Rows from block 6 of the encoder, named by matrix and row number. Rows with one number belong to one neuron. Each number is 500 + 50 x the weight over its row's rms, rounded and kept within 0 to 999. All counts start at 0. Numbers have three digits each. After the name is the row's rms in percent of the matrix's.
# fc1: MLP up (encoder.blocks.6.mlp.fc1.weight, 768x192), inputs 0-95
# fc2: MLP down (encoder.blocks.6.mlp.fc2.weight, 192x768, transposed), outputs 0-95
fc1.69 101:500500601500615500500500500500500500476500500412500500500500500500500500500500546447500674500449500442500500582500500500500500500500500562500500500500500614500422449500500521584500550500557500312500543404554500482490414574500500500419500364500500500500500500440500500423564440628500500500
fc2.69 094:500500616560500493500500500500500500500601500452425500500500500500560500450558500500500500500633350669500500500429500412500500500500500500500500500521500500500551500500438500500500500500500500500500611500445500500500500465500500500500500500500500485500654500500500449500500554656551500500
fc1.70 109:407500382500500500500500500440472500500500500438563471500500500496500500500500462382500500629500529500389422500456574500448500500500381500348650500500500500500500390606588540500500407558500500587500500560540500500500500417500579471500500427599576500500500500421500500500420500500500592500
fc2.70 121:613404500500500500629500500536628512500596500500405500500440500500500500500586500500500500500500500500500500500500576500361500391459500500500413500379500500412595500500500500500500500500500500500500500500500417500500424500500500500500500500500500419508500439500500360552500500500500500500
fc1.71 099:500500500500500441587346402500500442500500500403612500500500500500500500500500500500560500500500500500405500500398500500561500500500500551500500639500500541500359580500500500500500500500500500500403649410500406500500500412500500500500500500500500500500500500500500500598628439500552500444
fc2.71 085:455500500500500500500472567500500500500500500581500500500500627688500569500539500500500500500500681425500599500500500500500500500500500500500500500500479500500500500500500500500576500500491446500500500500500500382500393546500500500444506476500500500548418500500500500500500362555500500500
fc1.72 107:500542452500500365463448500500550500632500374500500500500500500500648500500500500403500500500500549380363535500384500562500500552454500587384630500412500500500409500500500500500500500600500558500500500579500500500523500500500500500500485453500500500500371464500500500442532538367500500500
fc2.72 106:415500500500500500500500500500500500500500500585500500583500500443317500500498705500500500590578500500500448500538500500587500443500414500500500500500500550422500502500591500500581500374542547500500500500500500500500500653671412500500502431500500500500364585500500500500500500635500451500
fc1.73 089:500500500500500430500500469500500500500500459433500500633371561547500500500500500500500500500500500500500500500500400500500500606500577500391500500500500500500500500500500500500500581500500500500548500500500400500500500500500500583500392598552500500500500427500427500500500461500500500359
fc2.73 079:500438500500500673569500500445500498500500500500413500500500500500615500500500464556500476500500500591500500500500500500500500592500500500385500500500500500500568500500500500500500500500500500500738500500500514393500500500500448500500500500500500500569500609570410500500500500500500355500
fc1.74 092:500500500430500500500343613500500500500414500500500412509500500500561500403435500500500475500500439500467500640500500500437500425521500500500500500500500500500500500500500500500500500500500500500334611619500500500500457416386500500351500500500618500500500618370573500500500500500421454500
fc2.74 088:500500500500500449521514419416500500500500500500500500500672500500500500500500454500488500500500572500500500500500500500500500500500500519500500500523467500500500500500420500500500360500500500500500500435500500500500500500500500500500500465500500609500500500461500612424411500500500500460
fc1.75 094:500633446500500500404537592500500337500500454396550500500500500500500500500500592500500420397500658500500500500415500500500403654500500500500500500500569500500500500500612601549500500665500500500500500500500500500500500500500584500500500500500500500353446500500500500500500500500500500500
fc2.75 093:500656500528500500500476419510500500530500500500500628500573500397500500500500552500500500500432500500406440500500500500500590500500500500500500500457500586500399500500500500500500500500542437500508500500500526500500500738500500542549500500580500500448500516500500579500509500500427500500
fc1.76 097:547500500411500500500434539500402500500540500500500500537403570500443500500500500428500500590409592500500500584500500500500615500500500500500576500500500582500500584500500468444500500553449500616500500500500500431500371500500500500431500500500500500500500500398500500470556388500500500500
fc2.76 102:500411500500500500533588500317500500500500500500500500500500500342500500500500354500500500500500500500500500500600500500539500425500500456500500500500500500500500500500500629500500500369631544543656500398500307500613500500500539500500482524500500500500500554500500557500396500500500500500
fc1.77 095:500500447444500500500399555500500500500500362444712500500500538500500550590500500500500500500500470387500577449500500500422572500500500500500500500500543419500500442500724500500500500428500500500500500500500428439500567500500465500500500500551500500458500500500500500523500500577500388500
fc2.77 106:463500500500500500500500500500500500520500500586400500428500500500500500500525500500500500614500557688500571500500431500500500450500500500644500434571451500660500701500372500500500500500421500600500500500500500500500500500500540431500500500500457500500500500500500431500500500455500641500
fc1.78 095:627500500500601500500396500500520500500500500500500580500500500500529500500500500500500500500419436500500500500500500500339429562500380500500500500432500500500614500500500500500369557500417500500500500609500500380500418416500500500367500500500500500500579500500530500500500500500500500400
fc2.78 076:500500500410500500500429500500547466500500500500551405500500500500500500500478404500500500500470415500500500500500500500500500462500500490500594553500500393500500500404543377500500446500555500595500518576504436500500390504500500590433523356500574427468598590500615500537541478628500500500
fc1.79 098:500500460500500500419500564428500500500500500364581568500500500500599500500382448500602500500435591500405500500500544500500500500576439429483500500461500500500534393500640596500500500536500427500500570500500500500500500500671500500500428500500649466355500500480500548400614500500500500500
fc2.79 085:515500500500490500500500389500500500500500600500500500422604467443500500500500658553500500500671500527571500500500500500487500597500500500500403500500500645500500409500413500432446500500500500500500500500500500500500500500500500500500506500500500500500574500478500416670559503450500500475
fc1.80 103:339500500500603425510500500500474500500406628500500500450509500500500629500500500383507672500500500500500370605500611548500500596500500583500500500500500500500555500500500500494500500500376500500500500500556500500500500500500592500500500500500534500500500454500500500650530500482573500500
fc2.80 104:500358500500501500500500500500500419500500423451500500500582500500522500500571388485500500459500500607500539547500500455500347500500570634621544500500500413464500500500500500500500500500500500500500500500500348500500500500500500642409500440589500500500500500490500409500500480500500500500
fc1.81 087:500589500500425458500500500500378500500500500373500500500403416500500500500500384500500500500500500500402500500500526500500526500583500500407600500401500500500354500500594500500500438500500587500500500500567500500500500440383633500381500500590500543427500562500500500500551434500541463453
fc2.81 056:491500500500500500500500500500500500500500500500500500500578620500500500578500500500464500234500500500500540500500382500489500451500500500500500561500450500500500364500500500500500483500500500500500500500500500500500500500500500500500500500500500397693500500500500500500467356500475500500
fc1.82 105:500500500500500405500500500500500411500500500500621500669500500500500500500500500500500410548383500500500500500500500500518500500395500596500500500387500500500500500500500500500500619619423500500500500500500500500500500596553404549500500630440597500564500500429500500500453500379500500373
fc2.82 128:500433387352500500500536603442500568500500500562500415500478500500500500500573500500500500500500500642480500500500500500500500315500500500605500500500500500327500500500500500500500500500500500500500500576500500500500500500500444500464500421500484500500500500413500500500500500500500500700
fc1.83 103:500500500500500500500500405500500500500500500500580500500500405356445500500500500500520500500500500449500500587422400433340500420500500500394595500537500588574500500500500500500405544602500500467500500585500693500500500500622472500500500604604500532500500500500500500500393405500500500500
fc2.83 103:500500439500500500500595608500500500410500500494500500500500391500500500500500580500500500500500500500500500500500500500500500500603562592399500500604411380475500500458646342460513500462500446500500346500500379500500500500500408500547500447500500500500562562500635500500500494500500500500
fc1.84 097:500466562500500500579519500650381500570413500500500500500500500370500609500571500500500500500500500500500500416500500500500500500500500612500556500500500500500500500500595500500443582558500500500590500446500561500500593608380500500500500500500566515500458500382500500500500450500573360500
fc2.84 095:347500500500500500500500500500500500500500500500500500499500500500500464500515500500500500626500500500500500500434500500500500500500500500514500500500500500500500500500336399500500500500500500443500588500574500573500500500500500329439500500500500574500500500500565506500565514527500500500
fc1.85 092:500500500500500537500500500500500500500500500376500431500500591547500465500500500500500500500500500500500464451500500500500367500500429500500500532500500500500366500500458415500500500408500442500500500565500500398500500500500500500453500500500437465500500500500585500500779500531431500500
fc2.85 073:500500500500500500500643578382500488500500500500500500395500500500547500500353500500537500500500500500500500645500500500500500338652500463500500319500500385500439431345560500500588500500500500500500500500500500500500500500500500500500555500637500500500442523500500500500500500500427500500
fc1.86 105:500500500500500642500500500500500364500500481375500500500399500500500500500500500500500500395500500560404441500500500500408500558558500578500631443500500500500500500418500500436428623500500500588634573500500500500586572500500500500579436500500500500500500500500471500500500500500500500500
fc2.86 097:500500500500500500447500500532545383500500500500500500409533500500500584500500337500500500500500500492500500500500500500500500590500500500500500463500697500500500500581500326500500500500500553500500500500500500331500676500266500716500500459546557500448500500500536520500500500500500500549
fc1.87 102:500500582500500343500426500500500500615500500405500500583500500500500500500500500500500500500500500500500466500500495500389500500662500500440563500500500373500549500500500500500389500545500500500503500500500543500500500550403562596500351500606500500500500552439500405500500591447568500500
fc2.87 088:394500500500500500464518500547372488500500474479500500500592500500500592500500421500396500500500566500413500500418500500500384616597630500500500500500500500575500500500500500429500500500500500500500500500500500363576693545500500661500500500500500500500500500500500500423419500500590500500
fc1.88 102:500409500500500500592500500500500547500500500500500423422500500500428557500500500565500500500500500500500500500500500500500500580500500500500429500380500413500500500500579500500500500500500450500500500500500569500573500449330500500500500359500500523500408500500500500500355643426567500500
fc2.88 133:500500547506500500512500442500500500500500500500500603500500459500371500500500500500557500500500430500500500528500500500500500500372500566500500534500532449452500500500601406500422500500455500500500500500627528500500500500360500500474500500471551500555500500500500500538500500428500588500
fc1.89 095:611386500500500500500500586500500500500618488500500500500500500500500500500500500500500500500500638500500569577403500595545500381642486561500500500370353500500590500500500500500500500500449500500304500500536500500590500500500500500500500500500411500500500500500500539500500598500500361453
fc2.89 090:500793500560500500500450500480500500500500500500605500601437500549500500500500500500500284500500500608500393604557500603500500500500500449471500500500500500500500439500500500423473500500500500500500529500500554500500500500500500500500441500590500500500500500500500500500500500500500500476
fc1.90 098:500500500561500281586424411500374500500355494411500500500520383500439500500500500500500500500500548500500500500462569500651500615604500500531500500500430546546500301500500500500343500500500500500500500500500500572565500500500500500500500500564500544500500500500500361500495500500500500500
fc2.90 092:500500500500500542500565500554309500500598500500500500500500500500500572500500389500500500500514483560500500500453588419500500500500500500500500500500423415500500500404500500500442523500500500500500500500500500500500500500509397517500500500554500500500578500438500500598428500572500463500
fc1.91 124:500500430500439393500317339500500500470500500500618519500500440500575500500440500428500500500449500437500500606500455500500500621568500616584500500467500500557500500500535500514500562435500500500500674500500500500500500487500500500500500500656500500500500577500500500500500500500563422396
fc2.91 119:500500500500500500500500583500500500500500500500500500500391500500500462500500500500599580500405500500388560500522500500620500358500500500438500500500500500500551500500500497535500500500500613500500405449500453500500319500623436500500329500500500500500500500500500500500500500500435500500
fc1.92 091:500500500337608592500392500590500500500575444500500574500482500500500500500500500500500500500500500500551500500500500500339417500500436500447500500500500440500434400500560500532500569500500396500500500562500500500500500500500500548500500500646589500392500566439500405500504500456623462500
fc2.92 081:500343500482580500500500500497500571501500500500500500500500560500500500500500500488516500500500500500500500500500500369500500500500500500500500500375656500557549500546500350543500534443500460500500500500500646500500500500326500500500500500500500640434500500500588374500500366500500672500
fc1.93 105:500500560332500331500388563582500623500500500427419500500500500500413500423500602500500570500500500500547500619348500500500500500500500500500500453500500500500440500500500500500534578596500585500500500500542606500576500500500500500500500452500500500500500500500500481488500500500594500586
fc2.93 128:507500422500529500500546500500464500433500500500500500588500500512555500508486500534500500500500500523500537500500500500500484500609500500500500500500500500500397500500500625500500402494593500500671500468460351500500500582500500337567500500500500500494500501559500500500500500575500394500
fc1.94 102:415426530500500500500500500551500431500500597400527500500500407500500500500500429462500455556500500500356500500500500500449500500500500500500500500384617500534500582594500500500297408500500500500500500500409602500402555500528500500500500500500621500554500500500500500500500500500556500500
fc2.94 105:500500500407500500500500599500480500500500436500500500500500500409500500500471500500500631500500500500500500500500500520551500372500500534500500500546359500500500500500621523500611500413500500500500390500623449500595500500500500500500500381500500500459435586500600500500333500386500383500
fc1.95 093:500500500437500434500500500500500500574437500408500500500500500679380500500500464399500500500500500496500413500500391500500500500634500603500500582421404500557500500500611529500500500500500500500613500500642500500550500500500588500443500500585500500500400500500595500500571500500500500612
fc2.95 080:500500558500500500500526500500441500500500389613500500500500500423500500500500625549637470440500631500500500500500460500500584543500500500500500500500529500500415500500538500500456500500500500500500516500500500688500556525500500500500500500592528500500500544587500698500500405500500500500
fc1.96 089:500500500500500500500443387500500500500500500398559578500592500500500500500500388500451500500500500409500500594423500500500448500500500609500628500500500500500500500500500500453500500500500500500704500500500459623500500500500616453500500395500500500500416500450500500500500434624500432500
fc2.96 076:549602368500597530500500442500500699611500500500500398595500386422500500489500500500500625500489500610500403500500500561500405414500500611500347500611378607500500500500500500500500500500500500500500500500500359500609500449500500500500553500524500500500500615500508500500500500474500460444
fc1.97 117:402500500500627500345564500500387500500500568500500500500500563392500674500500533417500500500423500500335500500500500533556500576500371500500500453500500457500500500500500550500474500586500500500427500462500512500500418500589500500500500488589500500500455500576500500500618500500500500500
fc2.97 124:500500500400500408500500500500710441487500500547500500500483500805500500500500500500500500500551500500500500471618419500500586308607500559500500500500500593500565494492545500573500500384550500500500500500500500500500500500589500500500500500500500500500500500500457500487500617500500500500
fc1.98 116:550571554500500500500500581500500500500500500500500500500500500561500500424500571500569500500500500411500500500547500500500409423500446500552554500500500500607500400500500500500500500578544543433500500500334500500454366505500500380413561500500500399651450457500576500500554602500539500500
fc2.98 148:500500500374500500409532538347520500546580500500500415500441500577500500500500646473500500529500583597500500500500328531500550364500500500403500440500500500500538500500549500500500500553500522413500520568500541502448500500500500500500500439500500550429500551500500555287577500500500500500
fc1.99 123:420500472431500437499372500500500564629500500500577500500500500500500500500500566397598591500471500450453500500500500500500597379500382546500603599500500500500500421533500402500500500500500581500382576564500633500466567500500589469500500500500582500500500500500500500500500500500500500532
fc2.99 136:500500500500500548500500500500546500500432500500500500471500528500672500500586437500500500487500500500433500500500547500500500500500531395500500411415548500500519513500390500500500453535500500500500500500454500500500439556500500500500459584500573376500578500500500500500580500604500500500
fc1.100 108:500500500500500500562500339500500500500500500452500500539500500413500641500500500506445500500500500417500500500330500500434512500423500500500500500500586500603500595500500500500500600500500500500500500500500616500545582500500500500500500500500546619500500500500500500540500500500500500446
fc2.100 108:500500500405541460366500638473413500500500441408500445500500500500500500527500500500500633500328500550500500500500500500500443492614500558500598399621500448500477500450565500500500500491500500500500433462500452500500500502500500500519468500500500500513500500500500579500500500561500500500
fc1.101 077:401500384500590528500500500590500500500500500500500500583449500500500500500500500500671558500500609500612500500500500500500500500500581500500500500371500500431542500500500500500500500500500500500639500655545500531500500500500500500500500500500500500500340500500556500500411500508500500500
fc2.101 059:500713500500457621500500500500500500463575500500603500654500500500500591500433500500500500500500500500500500714500364500500566500500500390500587500500500500500500500500500592500500500577500572500500500652589500517477500500500500500500433500500378500554500636500500589500500500500500500500
fc1.102 097:559500500500500500399461500604500400391549500500500500500500500500443500500387500500422500500324500552500500566500500500500500520578413500455500500500500500610500500500500500500500500493389500500419500500500551500434500433500553533500500500500500412500561500500500500500500500500500626500
fc2.102 084:507500515500500500494470500500500500500500388500506500500501417500500519500500500500500500500500500500371500500589414500516500525500500405500589500441500500459500321500500500500610500500500500500500528500500500397500562500500500500500500500500500500403500500500500500500500500500500224500
fc1.103 091:464566389500500500500500500500500413500500500435500500500468500500500547500550500552500557500445500500500500500500500500500500500500500659500500500500500500500500500500500500500441500591500500500500500681500500500500500500351500558391500338500500420500500559425500500591500500500500500500
fc2.103 077:500500500618500500500555500500500500500321500500500500500500500500500500500453500385500500500500500500500500554500500500500500392545369500563500500500533500379331500500500500500500500500500583500500609500500557500646500500500500380500500500500594500405500500500511500500590500381500500500
fc1.104 093:500500500500500500500418500421622500500500500382633500578500493500593588500500500500500500500323500434500500560322566399500500500500394559500500500586500500500500500500500500500403584500500500500428500500401500500500500500500500474391500521500500500500500500500500500500500533500500500500
fc2.104 088:500500410500601500500500500500384372500506500400611419500444391500500500562500500525500500500500418500500500500418500417500430500500349500500500500500456412500480500438500671500500500500496500500500500500500438500500500390500500500500398500500500500500500462412500500500502500500392334500
fc1.105 110:500500359500500500500370500500500346584500500500500500587500500377500569500445500500661500500500500500396411578500500500500500500500380500500579500500474500500500500500500500500366500598500367500563500500500500500500500597500500500500576500500500500500433582435500447500500500432500500538
fc2.105 112:500500500355417500500500500500613500496500573443500403500500395592498519500500500500531488500544500533629500500469500500418500500564500653500500500529435438500500535456500500500500500500500555500500500535500500440500466388500500611444469500500500500500500500438500500500569535500375500577
fc1.106 105:500535500500538500500366618586467500500404539500500500541500500500500594436500500500500500500500678598582421545500608500440349500500500500500500500500500500557500550500500590500500500500500500500553500500616500500500544500500627521475500500500500500500500500590582500500500650500630486500
fc2.106 105:637500439517500500500500500498500261389500500500500498500611500500639545535500441500500500500500500500500500500563500500500500500537526500500500492500500500500445500500500500500440500500500448506500500448351500500500574570500500500535500685611500474500500500500500593346500454380500500500
fc1.107 104:500500500318589500500500500500500343500599500500500443609500500500500500500500500500559500456500500500500321585453500500500500352616438500500500500442500500608500500448500500475500554500500500500500500500500500500500500539500500437409379500570500500393500500500500354422500500500500390585
fc2.107 108:500500500606500641500500500500576500494500500500500500500500500500500500376500500500500500500500500500649500555416568500500500500379500500500500500500500500500500500500500500500367500500500500454417500500356500500500500498500500500500385603500500500500500410500431500500500500411500604500
fc1.108 099:500500610500500500500405500500443500500500500396500549500500500500500623500500402500500500500403500500535500500500527500500462500500500500500500438500500333500500500537649500500391500412500397405500500500500500500500500500500500500482590571651500504500500449502436500480366500500537539611
fc2.108 088:500500500500500500500563500500500500500443492500460500500500500500500447500500500500500500500617500500546500500500500500500452500500500500500500500484500500500500500500609500500500500500500578500500500500500500500500500339500500500415500462500500500500500500439543500456500369500500347500
fc1.109 110:500500500363551500500500578574500342500500500445500500500500500500500564569500428421500500500444550500465500500376500341413500500500500500500630500500500572558515500500500546500591500500432500500500500500416500500500500389444500500500500500500500500539423500581500456445500500500500500500
fc2.109 113:600500500559500500500500361500500500491500555600500500494500500375465500500500500500500395509500500500378500500581500500500540500500598500500383506500500500500457500500500500500500500500459561500514534416500500614500500500500500438500543576527500538448418500500500552500500500369578500500
fc1.110 092:500500356500664500500500583500354500579500500370633500500500409418500597500554500370500500500500500500500500572434653500500500581500500640500500500500500500485500500500500500500500500500500500500500500500500437427500500500413500500500500500601644500500500572500500500500500500500500500500
fc2.110 081:500500603500500500528415500500376500567547394500500440500456500500562500500500500363500549500491446500500500500500500500500500520500460500500500522556500500500500416414618500500500647393359500351500500500500471500500401422500500461500552500500610500500500642364500500500500412480500379500
fc1.111 091:500500398500500500500500500500500500500642500500639500578391444500585500500500565500416500500500450500500432500382500500500500405500500591500500500500500500500500471448411404500500500500500551520500500500500583362455381500500500500460500500585500500500500500500500388557500500522594470648
fc2.111 072:500500500612500500500500500500528500500500262426554500627500500500500428500500500500500500500462500500500500500500460500500500500500500500500500500500500612500500500500500500589500468500500500500500628500573500500500500500500628500365500500604500500500500500430500500394642500500500500389
fc1.112 113:500500450553500500500537500500500398562471500500569500666548465500500500500500500340500500500500611500467500599500622473500500500443500581500500500500500500427500500500500448500500500500500500488500549500413537500500500500500500500500464500441500500500331500500500500500500500500599500500
fc2.112 121:562500566500437364500465397509500465500500500565500500583500539500385459500500607443500500500500500500528500500580500500500629500463500500500446504517500650500336500500627500518500500500400514478500500434669500500500500456500557500477500622500500500500367591500424500563500500500500500500
fc1.113 113:402657500500500437500407500464500500564500500500500456500352500500465500500500500375500500406500462500584461500445423500500500500500500500565437500438453500574500500500500500500500474500424500500500601541500566500500500500500605500500552586500557500500500500500500500500500500354500500500
fc2.113 129:500500480500500500500500500441500500458500530492502419500545500500500500514500500500479500500500500500500563500633500500565500437500500582302500500500500393500500500500474500582500500486604500500500472456500386500500500500500500500500500405500500500476414500500569500500440435500471500500
fc1.114 085:500500500500593500461500500500500395500455347500500500500500500500500653500421546500500500500429500500500500640500500452500500500500500500570500500500602500556500398500544500561500500500409500500500593500500664500500444500500500405448445500500500500627601500500500407440500500500500500442
fc2.114 064:500500723535500393588500500500500500500500435436500500386500500500500460500500500437500500500500500500500500500500520500757427500500500500520500523464500500500500500500500500500500500500500500500500500500500500587641500431500500500500500500500500500578500500572500500516500500500500557500
fc1.115 111:500325422500595500547500500500364500500500364500427500500500580500500500500417580500500500414500500500500369562404631500500500500500339500542500612500411420367500500500454500529442500553500500558599542500500500500500678505500574500456500500500391500500500500564545500500500500442500611500
fc2.115 116:500464500500500500519576500578500500500500500498500500481564524500410500500500500593500500500500500500563632403624471531500439500500500500500518500531500500500419500500500500500500500500496581534587500456516370444500500500382500476500500500500500500500500500500500500466500355409500500500
fc1.116 098:500500500500593500500500500500500500500500500500556500500545500500428500500500500500577568500500585597500408500500468603500500546500500500583565574500500500605500500566500500500381500500445500500500500500500500347500500501346548500500500500596566375500403500500436414500500500500500402500
fc2.116 076:500500500441500500613500500500500500500606481500371500388500500500382500500500500648500500494500500500535500500500500500500500500500500500500353500563500467500500500500500500500500500500500500500500363353500500500500368595500379500500500500388366500601500310500500513576500500500500500500
fc1.117 101:500500500500500500500470500500455500500500454460500500435356500366500577422500592500445500500439407500449500500388534500500500414500500500500416500500500500500500500617500500500500500558500500631421585500529500500453416500500457500500500500545634500500440500500500500500500434500500579500
fc2.117 094:430437563500408500500500500500500500508345569500500500500500500381500500500405500500500500542500500500500500500585500500500408500500618500437500500500583500500425500500500405557500500406500500581500631462500500500500500500500500500437572500500500500500500500500500500500500433500432500500
fc1.118 104:500500500500500500500415500500337344500500500500500500500396500379500500500500474422500500500448500500500470500500500500397500596500500604500500500500500500583500500500500400500447556500500500495616500628500500500500458500352500500500500500556546512500554426435500500500556414534500480631
fc2.118 101:500500500500548500500364328347500656592500500500500500500500447476465500410500616405500500451500488500500500500437500500468500500500500418500492592577467500500500500500500500500500579500500500449328500500500500500623500571500500500500500595500567500500500592408500463619500512500568500500
fc1.119 091:500500551500500593500500500500500500500500500500648582578500532590638567500500596358500617577500500500609500650500500500500500500500500500426500500500500550500500500500500588500500500500500500520500500500500500500500500500500500500500500500500500500500500500500500500500500500500387500358
fc2.119 086:500413598646500500634500500500500500500500500624500506500500500500414500500500500465500500574500500500500479500500630500586500500451500421500500428416500500500500500548500500500500500606500469500410500570532605500569556500674500531500500500500500394500500500500500500543500664500537670500
fc1.120 109:500500384500692500642458500500500372500500500500500500376500500431500578552500454431595419500500500500500390500500642500560500500500418624500500500500500548500404500500500500500453500500500500534599572391500398541500684500500500527500500581500500500600410500442500446500500500500500500582
fc2.120 113:500500500564500500500500500500500422438500500449500500500500500500662500500500537500500419393500441500500500533500500500432500535540500500500445500500580500476500500500500500500426500500445500500418500500331500500500500428369500596500500500500500500448500500517438500500500500500564500500
fc1.121 123:500500500500500453420546556500500449500500500500500500500450559500513500500500500500612613500423500359500500500500614500500500500500500542500500500500496500471383500500500500500412500558484490390441500500460500500410500500500500362500500537500434370500500500546500378500552500500549500445
fc2.121 140:500500500451500500500500500464531500381586626500500445453500500507612500500530500582500500500520500537603500500500500500500554500576581475415465389500538500500559500451455500500550500500500500500500379510467500500500500500500420531500503475500500500500527500500500500500552530539469500500
fc1.122 105:500500396583500631500527401574595472500460500500500500578500500500500500500500500500555455500442615500500500500500500500500500637499500500563581391533500551500329472500500528500350413500500500500500500500443500500500639500496500636500500500500500500468481500500500500500500459500500500500
fc2.122 117:489500500500500500500500500500500500500599500500500379469500428500588500528555360500500576500500275500500589500500502500500438392500500500500500500500500500500500500500500344547500500483500500509704454500500429500500500631440461500500500500523500500500500500409594426500500503500447500500
fc1.123 095:500500500500500542500325500500500500500500500500663500500500500500500500500500500500500490500500500500500366621384500500454478604451417500500500500500500500500500500500512500500500500500500500463402700436500500531500500500500679440500500500500500436409500500453500503520500608466572500500
fc2.123 089:500500500500500500500500500239500500469500466597500500500500467530500500500436500500500500362500640500500480500500413425500500522541418500500500500500500500565500565500530500500500588500500598366454500599607500500500500420500500500500500500500500525432500500500416579500500500409500500500
fc1.124 102:433500413500500500500500568500391500500500500500642500500458548326581458500500500400500500500358504500419500500500500585500500500500410500500559500588500500500500500500491500500500500500500500500330500438500366561500500500553500431500500500584500500608427500393500500423500500585581571500
fc2.124 106:500500500500500559500500500500543528530500597500500500500490500500500500411500500445500500525500500552500500500473400500500561500500500454500500500500581584500598327500500500500500500593500410368500590586500581500500500500500500576500500586500500500493571512500500500500500557500500500500
fc1.125 106:500500417500500500500583500500553500500419500579500500459500535538500500500500500500500628600500500500561597500500500500500675500500314500656500500500434500461500500500500500500500528500384500500500500500500500500500431500500529427500602405500500500500500500500500500500527500441500500500
fc2.125 124:528500500500500500500500497372644500558500500546500500531500500500285500500443538500500500500489500500431500616518476500495548500500500500500500500500500610500500500500500500500410500500562500500500592500500582500542370500500585500500500500500500500457500500443500567500619500500500565394
fc1.126 109:500500377377500552500500500583500356500500500405500500500500500391500500500404500500595395455500500478385500500500500500526500500500384500457500500500500366500500539411500500500515427432500400500500584500500417476619579500500500500500500456500500500419411430462500500500587500500500500500
fc2.126 137:449500500400458567509500533435562500593500500500500465500453462500500500476500500500500500635553480500500422454500500500474585458500500500294529500500492462468577500458579411584595500500541543500590500500616500500500500500508500500500467448432500524500500613423576500500500485586500407551
fc1.127 101:500500500317601345500445650591500428500500500500585500500438500500500627500500500500500500500500500500500500643420500500500450500500500500500500500500500500608500500500500500500500500500500500500567500458500500420500599500500500500500500458500500500500436500500402500500595500500418500500
fc2.127 101:500500500500500500500500469380500500500500500500500500500500334500500371500500688500500500500500430596563500500500509500429613500500500500500500500553500572500500536500500519500529500500500583500510499500417500500580638510679500445500500500500505628500436500500500500385500500500500500435
fc1.128 100:500500500500500560500500500500394500590500500430533500500500500423500500500500500500500500500500500500500500500500500500500500646615500500463500500500500500500500500500583500500500500435500500436500500524640500500496500500500447500500500500500576500424500500593500500562636500500500382500
fc2.128 133:500500394500500500455500500647397384495553500500500543500500500432683500500500384500500500500500500500330500500500500500500500500500513541500500428500500500497500506500500500500500474500604457500500557431355500500500500500500542624540500500542500500500500500500500500388500500628500417590
fc1.129 085:500575433609500355500500500500500500500500500500500500500484500500470500500474500500500500500500618500500500500433500500500500500567500653500500559500500472500500500500557500500378500624500500500426500500500500500500500500500500500500500500428406500500500500500500500605500532500359500500
fc2.129 074:500500500500500500500403444322572500558500500500500500500500500500500500500500659500500500500650500500383500500500519406500500500500500500546500447500439500500525500500500466500500500500631500500500578613555500567500500617500500500500500500500455500500500500500500500500591500500500500500
fc1.130 099:500500500394561500434449576500500500500500500368500475500500500500560500500334500500500588500302500500500500500500550500500500500500500500500500596500500500500409633500500500500500500500500500500500500535500598500442475500407500500500500569609500500500402500500460500365591500500500500500
fc2.130 086:500500515405445527473409500500489500540500500505500500523500410364500500500500435500332500500500500480500500500500455431384671500563500500500521500500500430380387500425673432500500500500439500414500456590500500500500500500500500500500500500554455500500538500500500500500583500500500500500
fc1.131 081:500500500431500500500413500576500500500553416500500500500500500370500500500451500500500435512349500560500390613326500500500400500500421500500500500410500500500500500426500432500500500500500500500559500500500500500500500500500579423500500500500500500500438500500500409500500500500565500414
fc2.131 060:500500414500595566500422552500500425430528368500500500500500500381543500500500500500500500500500500500500541500396500500417500500500500639414500500500500500500430500419633500500500500500500500500500500500586500398556500500500500500500433562500500500500500500500500589500500500600500354454
fc1.132 111:500376500424448500500500435500500397447500500439500500543500500500524608594500500500600459583500443500500500500500564565500500709500581500500500500410500500427500500500500500500500472500500411574512500456486500500500500500500500578579500500570500617500500500500500500544500500500500424500
fc2.132 146:510500500500565479578500530500488511500500308500500452455507500500509500500500582500500551388500542571500500500500473500500500321500401500500500527557500517500500500474500654500500500500500500500500500500500500500500500580500500326500500500500500500658330500500500500500529500401500500620
fc1.133 101:500599500373545500500500500589500500500468500452500500610452447500500500500500500500500500500500500500395500500500500500407500408500393500500500500500500500500418500665500500500318500500500439623500500500500500607283569592500500500433321500500574500500500427500500500500500500543500500500
fc2.133 098:500452500500500500517553500303562650500355500566500641500639500468500460465470500500532500500500642500500418500500500500595500500500384517500472448500500608500500500500500500483500500500500458500500500500500483629500436493581500500552500536500500500500425500500500500500418384500500402500
fc1.134 097:406500557500500500500500500500393500612500500444500500500385500701500500438500500500500500500567686461500500500414500500500500603500500500500500500500500559385500434500500500500500500500451475500500500443500599500591500500500500500500530500526500344500427500353500500500500500500455500500
fc2.134 091:500500500500500500500500500500500500500540500500390500500500500500500500500500500546500500500500500500500486500500413500414500500416500500500500582500500500462500500543500500500548621500500500500500500500500500511500425500500500566462619500500500500500500500394500500500500500500500500533
fc1.135 094:500500423500639500500500406622440426468500500500500500500500500500682500500500506500540537500500500585500429500500643500500500500578362500500500500500500500390500390454500500440500500500500500500500500500500500500408620365500500500500500500590500500500489393500500500500500545450500500500
fc2.135 088:500407500500454500500513500364500500500500500500500500338500500689500555548529500500405500602577500500540500500500500500500500500500429500500500500603551500500500500500500500500500545500500500500500582527500549500404500500500500358500500500500455500595500500500432644500565500500500500500
fc1.136 104:500500422500500500500500500420500500550436500500500500599604500500595500500500415500500587500356608613500500500500500549500364500396500500468652500463600500500500500500500500500500429500500500416500611500647500500500500500500500487384500423500571500393416500595436500500500500500500403500
fc2.136 089:500427488671601500500500500557500500500500500500414500500500500500500500500500500500500500500500500500428500500462421500500500500588500500500376500401449500500500500466500500424512500500650500500500500500500500500609500500636500500500500556500500431500500500500500500435500500500592500500
fc1.137 096:500571379500500500544500416500500500500500500359500500442500500387415500398390500500500500438606500500500500500500500500500500500500376500500500500332500500552500500591500588500382500572500500500500500500500500439331584602437500500500500500584500500500500500429500500614500500500467572500
fc2.137 116:500500599541500629500554500500634500596500500500500581500519500500449500430500500500616500500500500500440500500500500500532500266500546500624500500500500500500500500500500451428500500500500500491500500386500500560500500540500500500541500500500500500559500515441500403468433500500454581437